From a checkpoint of a small image flow-matching model.
Model: arch dit, norm rmsnorm, activation swiglu, moe top_k, num experts 32, layers 6, width 384.
Training: adamw at rate 0.0015, 11600 steps.
Data: trained on cartoon faces, 29.2 epochs.
Rows from block 3 of a small image flow-matching model, named by matrix and row number. Rows with one number within an expert belong to one neuron, the router's apart. Each number is 128 + 32 x the weight over its row's rms, rounded and kept within 0 to 255. All counts start at 0. Numbers have three digits each. After the name is the row's rms in percent of the matrix's.
After each expert's rows are labels from the 100 images, of 14848 (inputs lightly noised), where the router gives the expert most weight on average: "strongest on" is what is common among them. Only what is clearly more common there than usual is listed. The data: cartoon faces. In brackets: how many of the 100, against the usual share in percent.
# router: router (model.blocks.3.mlp.router.weight, 32x384), inputs 0-63
# gate: expert gate (model.blocks.3.mlp.gate, 32x96x384), inputs 0-63
# up: expert up (model.blocks.3.mlp.up, 32x96x384), inputs 0-63
# down: expert down (model.blocks.3.mlp.down, 32x384x96, transposed), outputs 0-63

# expert 14
router.14 094:086179096123116090110164152130142161133181102174145170191118135141146138127200125120152147186135134128127159094120113130155106145113104231127163099093182101038173114133091114131068154074122161
gate.0 108:173154174145118181166140126103049138065139187156093144126182109173131102103085121083145101168118150082171119139151134135166130125186167105123087130130179102126159124112071065118161152095112149
up.0 110:149150071190141139118157142132125182112140128130174104156119131120111095150157180111097141070124084095146135171115184126129151184079152059164112125134092176117103114087125140128149140169157160
down.0 100:149158085135128130110131155144164109159101135171128098120152139103143144134144153105117146082116120077102117168155132149153120180151118103105101116114094096180096061179096166123121170144105150
gate.1 094:131135161139139130168123125136175087165116103255139102185146146158112080113168134153079077193155138170127100099134158042075150111154143137128134183134117120131094115139218135144105116173125135
up.1 098:166149155139096093118104143044085170079124153050160136093213141087113169117140182090159156166137155051117169117115092174198151146116112179162096063130178139133162088109145095124096154093130120
down.1 101:157061102111131114122166145081138148181162137064114123167121077148139089164111205131115120140110190126202156088137150147089196171141169058145145127082126125097115116081185179172093133176148131
gate.2 100:153096169139115101116105094124110119158108110110124166096083113099121143215127109059166108091111093134117163126121166147096139109095110101101195177152126118156061138168043126137132185145124128
up.2 089:147202085149128120124152113153176152177107156130158141120100111150063141144109154124120094107141054147131123113172132144167088160129120113107166181121110120105127140209075129156123165130140113
down.2 097:172150108144149095147121168105184161165076150109135087155114167140153098090129180114129143119156098163092123110129150129131114134140154083179131093157096101129167117062111166112164119108133119
strongest on: top hat (30 vs 9.6)

# expert 29
router.29 100:091139182138138132135178134154182210075197119148133082153107140153116059153154197075133161146174125160143113139131102118134133107121129195134156149078201138049104146144125155110092154131135124
gate.0 140:162135109120092135128096118148141097117140115102126138099136091084154107165190134087212135154104116039177156090163114145157130131149134068037135145125207154156167167059102109166096104134142095
up.0 122:047158149082137062122203129130126158139124116189067138141143149147123119128093154168068108176157162127107104161184085058122099097146097132136126122109113125093136152167127144121138202145112147
down.0 102:206163123142117138097149135108111129114104078164151130084129117121144130118152143167192107072110086213133107121095144116108110052170126111168176100069145153142117106131143119152164163109129127
gate.1 098:126126109178142149107094094152099170135114045162123090136122095105144118128147117154110145123156146096100089108121107112168093104135056180121125092145174087129192141140163089122141226130177113
up.1 101:132098184199178130165147126161168173104091144172132090145119132139170157123157152116134132167113124133122121093173090197120107104116066130096074223140156195124137158101114101105120168113159117
down.1 104:114147138196153105159143119133183182115176066110150128123093104139143175145066117173155099116092108098163179110196145138117105126116170140048144182096134119166133186149115128072086097091107155
gate.2 104:080207126155135159161139118134097121171071197165135184096161143115151183107175117128070054067116102134168127158088145105130103123109141123071132207110157088138196109145096085143094127127143137
up.2 113:107114149159080206076125136193168127107170120167079049120116150038126129158140157130179177165163145169141111130109097145159108158174155149176120085101143171162091137119184161122137095119085115
down.2 111:151178147181160194111149111146121122150122093075119168111124140146135096129126136096206162132161143127112116150169103106122149117147139072083140104132165097100100126141075151113143160076066134
strongest on: top hat (54 vs 9.6); sunglasses (41 vs 12.1); curly hair (35 vs 14.2)

# expert 15
router.15 115:175038195137155184152154100143120051107131225081188158081126082118116088177103154144100139075108173110157083085151120118133158084066197091102077128155172151117060100135143160144092141082118119
gate.0 103:102156092105126094116126123078084143115130081113100058148212093181147150102113092127178114099144102183094121160132082084176085070161131150141177092107064179081196163119140099110135109140120117
up.0 101:115123145116101145069141152201018155119115123145128127071132166117143115121158067127108196066132130120113102165085139141145099155146152098069133123118091167125128165161043153153114106141110070
down.0 103:098114114088111100133096130158150072092099115119131133141198148179166153148159138117095127151082110216135147135152150180132112149134056115167157149131090156183148195106140159140130150132133106
gate.1 083:153172128128164107180175131085136183142187163138141097213132130149088108133162130157150118138112080144109184145120133153111105117126077169102141097141148112083136203130143127151111133129080117
up.1 087:141153162151119117121157118145127083099151158075103128131147151122127140095046173116091195113127144077095100116115115151147117120152142094172101026163138131155140122171164151169143179131130137
down.1 096:172132097119105185173137128096167172103090162147106141101108122132109143134184131170142176113145140158178161116166103145103138153133121093132123147132091070144115154104158158173138145146062137
gate.2 102:062101129154121176124121095165119104166149129083155139166147139149151208102022142157084166129129150118152160132095043068125138122129144121221079190189148134151101161088117144105166132134062100
up.2 108:158130086098222103140146128045075131062165150118175078217121152164085129126140143179159129112096094144117175155157173168134164129065069126140166095111164098066146146087127130125123068141149117
down.2 100:094075110100142162163156108213121123124171118204104135127144092141093084125085146109123133099097081120175160132130073143138125140128176133136181131137105118144095099138159149148123174142169150
strongest on: long hair (100 vs 14.6)

# expert 25
router.25 083:154113122135127161136091116089116130100152104175114134144148139118073198101104153145076080101121079187091121188151194135123100135149115063129113164140077128155087161121159100171116127184190112
gate.0 085:105158146145065097128171139141122129076139174110148074159134089128113093096130113121122150136119178114094138140081160098083138118114153115089171163141208162130149108082062098166151147139154143
up.0 088:137130114100154130143119105177125123176127198108172100223125084103133108113040081163132126125126176132174051136119179125112102107111060163140083127085193099162129133104157103146133069123103133
down.0 081:124143112050141141114105138087151126197166154131108165176182143130095182183116184138204129124132126087201104171084025116156130111098146110091163086108097129176104152129132115097106140154075114
gate.1 099:169096111102125149142124121107105118099127144081129129125000132094124109166107155111135132153114150117092099144083148183099139162130060152134114137133107128138167177130189201101090127136178114
up.1 096:082027138102128178141145119196159123076148079101110151172076119105134108135132145154127138129116185131046100149098167099146147127130094162173143083182125089100104184085116097149087137139134105
down.1 101:127156143135146147106142118139134116101065116088134172100090135165135128103088156117078065115102115140096128109156101138150135110137146126094157142102130100131185118128182156123146136085115122
gate.2 091:155137130140144129130133095163223088109109085105137142069111120200101063125087182133091135090156080046099115133152098130178122144099167120124095115104100104113135092150128191100125179124157134
up.2 087:096135147155110138121140182120144163136115112178110092153067148148154105143125104146171135149123177123113089131081112163120141108118139155159198105129109096109167121107112155102151149134071142
down.2 096:108119120100115151135150148116158109068130187079112162098140136096096179126127156160069123113097152205113170146136046127052139163144130122045072112119165120185122155157201154142101129160104133
strongest on: purple face (54 vs 14.4); blue face (45 vs 14.2); bald (42 vs 8.5)

# expert 4
router.4 103:134066135137114135152156124146157074178113197081160150124080081115114115185137083117171136092119142110135121069117111133106149128074183141089145129100187141129119107106043175184059113078142093
gate.0 120:150053120117107078110091142145077108096135153066130162089087137086153146148087085082139200091100116122194077122153170118138150075145106120065162132148145106118060168143096124227119144130097108
up.0 091:115114112131148113173140115097143189121122148140159119153104134170139137089073192162150118083133141120062165140100073169129124154108240214150155104136169144139085118103121099031133087127135164
down.0 105:106107130128120109170206143180146124119114150099151181128089146071148099134109162113100071074159164208211147108166113196101102132116172050174138084136088065028137094118127127176112121174116136
gate.1 087:105090118110126166119167123127118171116148164132150109170092120099114074134051122115112075116139138168079138146136114175170139150163147163198175096127141099133134146104067113178153097139165134
up.1 090:136052131127148140109117137173116201185167086127111150115091143135116063124057217143109093096107119129078113131114084107166048128115143160119195168128132140171113144146090168085128119145077159
down.1 089:148111124117113145123152118139147130173136147166143150079132122149101202120095058110161167168133163114106161111098156132105123181095207111183056137154146088097103128132095123141151149122192140
gate.2 099:059183140078111125089140151059174148132146146142150049121192122145132169109101168109188151136163089126152151150110108086131094114117136141170144109106149131101088129098059170146111104118114117
up.2 101:142106101164118149143122099124140130174131098144121165112131137175080098124116115122116087079149161105055194166189096093113119063086157191161188139139039109113105129121109153101122085084183100
down.2 102:094190133177118100156156104108147159138148154159099149152097160132095185145178096119158121199127178138201108104131151074049190132123179133160146153087093125130116112109070128097102179104065106
strongest on: spiky hair (52 vs 13.9); curly hair (48 vs 14.2)

# expert 17
router.17 081:139109141132097102110072155100135144146167146147126067185130143143062109104115149087165136171154155202132088173102227131141136151187101120154111186182088144220082184091226140180176102185143096
gate.0 103:128157052153128092192158124157198097161120119089157162109110133037119099168161206178130093090072120181162121098123139143186114121102156130156118172127112106144197151151110124128146111119106100
up.0 097:098165146161136120138144097119096175122117165088160155074120105105181143139121132161080149152174089102173148122105151047100130103076127143133140099149092126129114136155153138155098147113116138
down.0 093:065164123123144137103128135113139170096176092106119108151078144079143124147078127118176104152097163135110170159119095138144098164151154180118174152158167122098120113151145114096140164026047113
gate.1 095:043143086069073125112093132156141126138124103142079187128112149174135150145108147074103191092112159125149165171158166121175083150146101071119111116096152099116129077129164170093142131112147142
up.1 095:116106096128161082132084117123108159152139123184149148109114120144128120128090153128135142168112103115184157106156139148115119123113116195156092112092137153177146063132129161145151138164092141
down.1 095:125127052118126097137179136084149119134137081078137113126113098138105125138085124151143192086158091139136147096100158088163110119128110133112102080133090104070078141140101094108157039098144109
gate.2 093:112087120181142136135178149082140122114140098094155123120128167147099143136123155153150140144149121127118169147169128128119148113122106105101118140138146076137088067152114191150150086135148151
up.2 092:124145112151098133166160079112125114093143124153132097114133137153133090130094220112124137098130117227149157208125161124151102129149162188136147150123194168155106121157122175135138095178092139
down.2 098:168142142160099133127104126178138113058110172129142134136106109125138078131157134109112182122176082151178117111108129090177060084151088144121183130107088074132168141091139103082187149108096147
strongest on: bald (43 vs 8.5); a mohawk (26 vs 8.5)

# expert 10
router.10 095:131192076135147107115168145126113119122125140118128173173110154124139167134180080111142131190107137079151150076100135126138108114088081200114131125085153094092206130098080122086115164053093177
gate.0 082:185127105136090124081102130117124122114188154089133134149144106154127133114130099179152089116131136117144139110074189158124124100150119198068069124150113104123160168128099140148156150126166217
up.0 087:153158130171144170097161150128122167152090113143145147105099158161088105157090139129129135087151133069070077145207078107115107133074115119128178122171082108108153150129123190089114168100122129
down.0 096:138101099126130147151122107177135142137144186158082135110109139032155148125098091084042082150150181113153143122143147111138100111155128089119089146132154137117093158098072131110038126136119129
gate.1 093:099151130185130056134138144126090087131164080108103143094156135122124140106118148191135102106097141114120101136114135132123171143162105129159172113127098108138152055124142176153160064140110150
up.1 096:097119128144160107157095117160057121138155105110109109061099166121127030100103138131151148078109148141134114077115146111104193119149090100131132139125128117140152094094086144145113115188158076
down.1 095:126151134116136107137105134105085078150091065128172115133111121198138088068103187101145184170202111109115150094117169176153113136124144136131105140111108176112141124125128177093140060123134136
gate.2 101:167100169093145150109151119157141168118119195177141073182114075163147103156090135123127105120100173133071122131184144153119110116123126072108117104131073128113138126232177166140106117110133157
up.2 101:123109085193084084138129136094177135133138172128126102109160158100128132154128141134101122104138129148142159131043112123127164085088083168098119189134150161130084076107142057106166190106133071
down.2 098:157112124163142128177108095182151154156156154123133104100089150140106160153086118120097118161102189083146160142129140074070143176124151129087091174124142116121124150154114102131087101082090144
strongest on: a bun (32 vs 8.4)

# expert 1
router.1 074:133162135143132100095124078156101122199135091154138123088142148161112142079109146140120123127138069091110166176146124159118078161162182091134109118202148187205114131118150130116190134152084113
gate.0 085:108083123158145137107149138091215139120130131118118184144083084150107084092146150113159127155126120106134142116091113105189128098123096140167133122142125106096090161108162128132137100150149080
up.0 092:133145106116160071092158108117128163119147058108197161151155099103105090068158120102158148087117057095133133134141117115178119135153179184148074094157140133172141129106060130128180146165114121
down.0 104:172086121167132170131121139144091060181166061127151164146179124125082087117150188181103147100158170117151111070148145146137131103119164109188163143105128127123093117149096123066126114201080131
gate.1 083:157127137170089134093116122150111144115143154166114168066199070118092147185133105182140150141122147125130145150159144135171118174129126122122147116113111163141125141154085164128179115079080158
up.1 089:165173153155130103125101112123082075102110119169122112154137077124087181134118087171091148111156117142123150115151067089117122122152100106054075133080134154109128093108107112159115138121135156
down.1 096:098143122150106074143185148121183122030100087123126156159097156094124105059115142100098131108137066112153071140082100074154156056128172156069118080158126166113123125160038160152090102119201118
gate.2 111:111151101159133155110127121033101142094086147138167038090086106133131102120070124143144122136144188164120148063129118156094115105139106167113137151125106101130128110134140126122158108166121192
up.2 107:124148164132121077080151130120102209157102089211150097090126120105136122081144061100081113121087123150117168127168133124140118148154137103071140185126112162155135142129156187129134109149106168
down.2 107:089140126130134125114142101174083096117136124126155066162184139176133120143082144129083170109067060135113149128119117166081137140134117078068145127200135153143072126148147099161191131108106124
strongest on: bald (30 vs 8.5)

# expert 22
router.22 073:067162127146124183132144062172140144116133121165140159095112148146125112114132094134168127125161129067118143150137122149193146138121129133154113113105094128142153097131060152110161135140141134
gate.0 093:113174115149121088134123105127122159120141130096107132176179133000098104098117090134171091104121134194191148169185194123161138104118122122183101151130156094130110187110210143122085102134146139
up.0 099:107085184136127146124152139126169160120178111207114156146213103124136091121140133131116164163120143106169148151119123139170140099132113165139079148102138123132139163112103096081090141112153124
down.0 102:063141134036140130138110136134055129092144148114124101152122119174122090129167111132122122164110080129049168117147133060133114136135094081138141168117155148101117084109160116090166092104141111
gate.1 086:146112145129100054109116133118184164110120117126138060164169129184152152148105144133148109152124113149064093136031135107124126099113113137060153178117157104099088097127120143149154090108142137
up.1 082:118195140070107156090146125123163157037168106150140068123167144082147116122139078092140127106135115125080070110041111150118128146150106108116087092146116127133129167120164103126132116107132103
down.1 091:078079170125141139153135108084161199087108138098118093114173162126137179090149077138148101189137123173043164123050076059140131106089161165093093149140085139071118138147122099153116156114120112
gate.2 085:123097139126125109146106140127127104131130080147147111127077114058128121136126099131146148155102124183185150136100161128093098109148100129162212150119040123174038133123116139166110111148126148
up.2 104:156160150114140096111142099178193154164133088163112160140110151175126134099150158108128140125168129085137178097153076174137145108123101165181136142148171121111162159137144120138141090150123128
down.2 107:122143155071129114139110129149223101148142182102117159145095159091121149162095131133092162087160119191047132153151167128149143145124189080191142087107126146112141103131103198106120098126077116
strongest on: black hair (26 vs 5.9)

# expert 26
router.26 088:154120058069135188097078139137131089073137180127167166148117128108131183101122074103171139118070146099134112138125184125129103117134115095130133095189113073102086095075110137090131143074087095
gate.0 078:138128115169122139096126127089056161173142127184149122110150176130152145112146130181167117082105118137078115100129147136120070116109169119098135122160091119148138149160095066139148192119093119
up.0 097:157075121135084145117139153111088106058093146066112133145088154095093126142104083135087147100128148151149110101147129151139090125123118079108104128122107196174102071093151166146126130156148106
down.0 090:090114141149146171108189165158199123212153134057104157112113134116137177112130129157158161188164114098086139142117128164134149171106116146104170127125167103114098106129116110116158147103152106
gate.1 115:161071098152133118156164147148151101104113138116104118156130155114127111128152168163147158110154103107179192136153155190080128114151070184136100111130094174089173133152126161114084153119103133
up.1 100:160125157153138094101123114097109170147174089148126103122136106077112108146208117115133094081123131139122130111128119071148096074125035154083155141162194152140081120145189130192081102126183154
down.1 102:147107090172129161109108145055121117176130128137119174120104108025139123123142104026101096125094117125153117163136135105157088095139138109111110206074178151166115073137142106092138144169093135
gate.2 077:175095136093070087077170124152137171131083093135120160096124169108116142139163122160122157136135138124106101115163118096169134132122111114161114103113169094125072115135108174108120145117103125
up.2 081:140114106106116175170097141190070107130120148138128165108063102105114117145088041080099134086123092119128132109095139173158107110145157090169094076121065091143147160108164119126182164121114139
down.2 096:077169178112142048049076122097100113206147134096106093120055066156128093107141160159088166114136089166165087116089091212110150125103147117154065098125063132103135128114166131092158102128117174
strongest on: long hair (60 vs 14.6)

# expert 24
router.24 084:119159062095112146105101188116105107141123140117138140210113137113116164164149043123147150154112142112100115123089204129146124146146037153132146089144132082115186161063117119171130131123129120
gate.0 094:167194144059145158124187131080125146133141116172112137109132114190110121092144102184189114182138092078148180138150137128078112118109178126167153098152120107124140139125131151091126084140143123
up.0 094:083194117186147110136103108110167156173096109167164078148120112097118073105146129149146103130097169126071174139170107113097131185123170118139161132128148140123101147142194160149132103122129147
down.0 093:188125140185120144144158114117075214095106166139159153120128131109089046115107138127076130134135133101112161141090087135127103166097120210119132112217083086061120091096183123154158200082203152
gate.1 098:104111131196093138130152119154143121129121105130154121110130132182106088111155113090089080201113189103132186163155122187101129121132098095132081123153121119141155202186119132153138154141138138
up.1 100:142117085150122168137169117144156132105118080137123092118146073158135086074155081148096154143078165126122130187146153157129134110130131177098125069101049137108164139180110155210093154136116123
down.1 099:087130174129116119147100128152156137163207121095123101149069125123146086114152101116113133125178078148098096162040103216147108108125112107163149142164134128123122101146116148130152103149138122
gate.2 098:186122173097177091124090127112177216123124174069108069174118141097083079108170123190123100118158104193136165095104107094186079108131140148191123144104135132167066117134148089166117167142139127
up.2 108:144196159082167062167058123108078143129150143111143036148167138083107152136090110144161101157124132119088148106163141129088147116150148114148133142155020121066140088124171143134113115094050138
down.2 105:099137126107141100146136083026121134153156122143146151110158144177104172106146104156185155120167134118143117110137122127079132145141109183066130148161203064205135203127153115141123130114130124
strongest on: curly hair (61 vs 14.2); spiky hair (33 vs 13.9)

# expert 9
router.9 085:107212107134092134149182102156126167131122109117127103138115164131172130119161134139121126150132166079160153118064065104110110127086149185111108133137170125042128099138071101084125146107101188
gate.0 106:128130176115163142159121106202121143155137149132080174191075165134061144139145169213152130067154140120146102141160092102130134118124131111144124112159135160177165184083155164155083101099164132
up.0 093:139098119159117143121113154100114101090131090165136112076155125167168126127090096130106182189098168097139079111145120112114161069135109086051103069128098100098113086155153133126137125138110105
down.0 100:075099160063122157121088129177155121127120152095135173114154161093110110097178119107092093107126192142119119147115143072113088107131130056174102190123114125148107122122144112177100127174113158
gate.1 086:167157168156159102104119093165162145154129079155160106120118151042115102155124195178187142099139148083171142074122075132127156122133085185117161183165142093097139078172202088125166075185113117
up.1 096:114110090206134154156124148136149142122084088159117088100138159082121085141155132204122142135169109160191132164109121113106165118149119126080216109101091131163060133116062133155144078134152146
down.1 093:151143153143142069139092124080140117103126122145139104147135108095122180125105108098126073114067129152066102125085124173155114107140095120134213116130140123152167100096125129153105166145162092
gate.2 117:082097143184127068097130111082159110129152109115121125100089114060087124125125131079163179185129134075157118132115132100191096148122143102120207147104114115121100096069081155164181168141157099
up.2 113:131088192160110052087130132100098127141130121152125134102239127101123112101082096128111112169118110236157121122173163113176147102104139099109130133158140053105125131105094092157156090137126159
down.2 115:094119148136123155119153105191109161099097211093077109137192156127105152168111168164091140149090097159127121147180126043082093155135122149116150144113112139078120094126100174155084085091062186
strongest on: cap (43 vs 10.1)

# expert 27
router.27 082:127129108146080091129059156063125193155145118101097063217116147110106130126127113165140104136130161185119102126113183121142133139158058203165152143126106091189147193142224130166128114162174141
gate.0 107:100125128088145128118147120115167137068151143108142121117121097224115077134117140124124094098135091144066138137115114123105128106123074127104151102161143153118102148148164154154120110116117133
up.0 123:180181127149109106143081158204131111168115080115089099157143179079118164135145122146155161108104180130183046152094139166158126139153177138113106170125124110128127128142130159114138130172126097
down.0 110:218159147146117113117122065105119100152127142202128200142144150123109088144145083100104094139098156167147096160152120120179162145178097085055129133158168127151138109073085117160094146183117110
gate.1 107:161124114110131160156118120077148147124164146040138101089091081104142130127114179201143137177161129135152078084074113116112091123138113165100114135124135138138128111124160137129133174118108134
up.1 102:179098120123154125135165142122123085142177153107150095127131181055119090087093132116098162113055130202136104087179119152107132096126115117163132116098133154144088162133141150137086133151126098
down.1 098:120151170132092133197112138094091127095106166097099121132159076108065107133159140159073182120140113139144150132130154070171135107156189101134133155171189117054126138091129149081101081208108157
gate.2 091:149095168155138150138116150116137146090100054156128095165103098139147116109141094172117161111109145093167158126113032159140143142144097101088113090119127138165123074128125208103106133128144120
up.2 085:143192113133099144132085133128134160130175100108179073201142114136152118112138165076157121133129191173114144144106194139101130110164096159137146161103127118105090102137151059137152094151143114
down.2 097:148096125137184158107108110159127125138082072086093160065150090086148074081124083074166114138139142085139085101098173129150160133120093152102202206149127128140149120175125040127118126145131107
strongest on: surprised (81 vs 12.7)

# expert 2
router.2 072:137150130141116149138109084155105159127094081194117119118129187151085144163132123081133101128104108112084180141120142145153104147135094104162116119136092107130126141125109134069133120169178106
gate.0 086:124069128136092185146155122102165147050150228087126073136144121120105146134148164095128119107133181233126097126117134104114149111114090140079142175099138097114077145084125165097076168125096111
up.0 093:121103147109119122129108159147092121152085125159091156105151129100136156137093088098126102120095168090135130122101093135128115138155206103158145106114065143131160101116118120169150114140132138
down.0 097:136147142187111078147130083121095083154143062159137133132113136067131116161118167178121132184125116187126125121121083137102109107114113134140090114178163098059089188062166141110100117138105129
gate.1 087:096082135152137170155159110102120063146089131049079105134158171130117129107148130119127103098197070183119139120132134076120117150149175123134161134129087177142100153169131121162111151116154087
up.1 077:157141087165119133129121154155116064121144123117124155090133090103167147140135094168080161181099171119164117127088127162115155147102106171145058094157069104106128148134161082158104166127126120
down.1 093:109047150163114128119101124103113118100130147163157185150098082123116087138130067106129107198132161158192138068194112183103085132158125105105082126133118087142155129134190089155111181149104096
gate.2 091:104186123159157112112136124158157085169109155191153054134177130081107121111136092149099116144126109135196119139192132158133072148188185068140140152162104128158111143143210115163160134138077105
up.2 099:117200108085116104171148162142070123153138187135103104132059118043157160161109108096097098138106137191131171110085127169093101131116105147131110187125119101105166165135164161129082086112117137
down.2 099:162129172107130134126104155090136127133106149156122151106153153055123159118125032131137136100119158167125149148137147135126109152136099051156087114171124107171142135131108136114138144175108127
strongest on: teal face (67 vs 14.1); bald (26 vs 8.5)

# expert 30
router.30 074:136118124158092099119111181130109113112120088128111119095141175124127149088124123131120123127140095189145124185132163146163114150144128069130113169154079134189096132118148086188152127196191100
gate.0 084:125097137132074177143134158115178085126111122023158077099164137208119120164165094137098100062079120109097118129152125185102087136104105103143112112146120176149159159129100166098153147111126144
up.0 074:127133152176155105109141119120089163051133149240099077135148157108154143116108162174120111104113117062151157135143095066153152150169101150179151155119086102123216104112168161136106142129194136
down.0 090:103130168146118027150117098087160110134113140146108152096191182112107132135069169092065121171110158129123088138157126137105145143153206126091108107156129147121105101114134099158104122128138128
gate.1 095:166095181119173114132139141146106102172167114078145150127179100166142057107134170211143155110134049093176146103165122108148119151144189137084083096091168122137116162160150167167154121122105134
up.1 097:169125162154127117177135118116150143135150134008187100081118116125160089097108192171156177140129114129125091139105142123137117111112099181144100139102160165143142118133165180186092112150135109
down.1 103:112166165157116156191105101131137117118134165197083128091101146136088139158096074172185169115115136117141112146126142148095166138135124106166213133164144086065138124102078103135161181169073110
gate.2 096:129105111081144127109146123177188172143123170173158106174101089121128173151161135135140151118099121057073078180114154143119120165101162138132118149129200146123098168198154138115148126128145135
up.2 088:116134095124140114118112118151157139121133164131177212123157104157100153196161094123154153163102094082103134153175128097075187126109084144106126089158121100106128107118118120137145141090170113
down.2 095:115136148180126135149149143097188143166127107184140096133174178107124204161174097110102146034105119096093132118193154146132102133149152029095109136141146145161099095120075109105074139130165131
strongest on: orange face (71 vs 14.1)

# expert 7
router.7 070:111149092139125129141144115163193119118092063152071139041114167159158099098162124136123119143147096069161154126173112133171135122167164122159107114108045142131187064111106129133168158172141097
gate.0 088:114132145131147108173148103157168167154122105139104069160227099123112078105158173127110092153131124123110205140160134098155128107144112180126126131111186122104103072133148116116091097134121144
up.0 085:099122113111162137147132150143157220158096091140091108159144147133102065108158147101079069180103118125137051132176116131197107113137150126097165174109157170132117111117130137110113060097111131
down.0 092:142072156127129190134084129065065102111100142202138170117125090160146123154074155097113163136092106104117175103164105103114083136141129111158166138150193112149103146130132106115121137138125130
gate.1 088:181149084137137139115092144128150146126134131115132085146125073116100137096110099145212126146163175101130120156119095175125178113151097176171115092125117191125124093116166155135118069116169127
up.1 089:193088134103157095138154145125097086060116162174113131100213169108135116130112129132108138146131192110152161146082119140112086084121155078160093168114120161124093199076111135142139129102101137
down.1 084:129099109100147170136134134184113103154126143121091174125143096115086103127103149115073110127093156057140144129151149176119125118166142161164148129080136108129087156155145137195115190171121149
gate.2 093:139171152077118151146139147133167163149137116224163081107228126154157101160112107147079115140117136082079176080126135070129115144185143106132126126121126091130150106174072096099125073143153169
up.2 091:090114141125089168115155103140024039096149170043108164068051105142140064144154122134193175111146154061153167146093136158127125141117083131102149144161064152143132134131155174162084204121140125
down.2 095:090103152097107078125060106039083097137150087105176138127154109154097143145124172131116153120157121133100125124107144088145083192167114132119123140099152117126137087122184165099183097126114126
strongest on: orange hair (31 vs 6.5); crown (31 vs 9.9)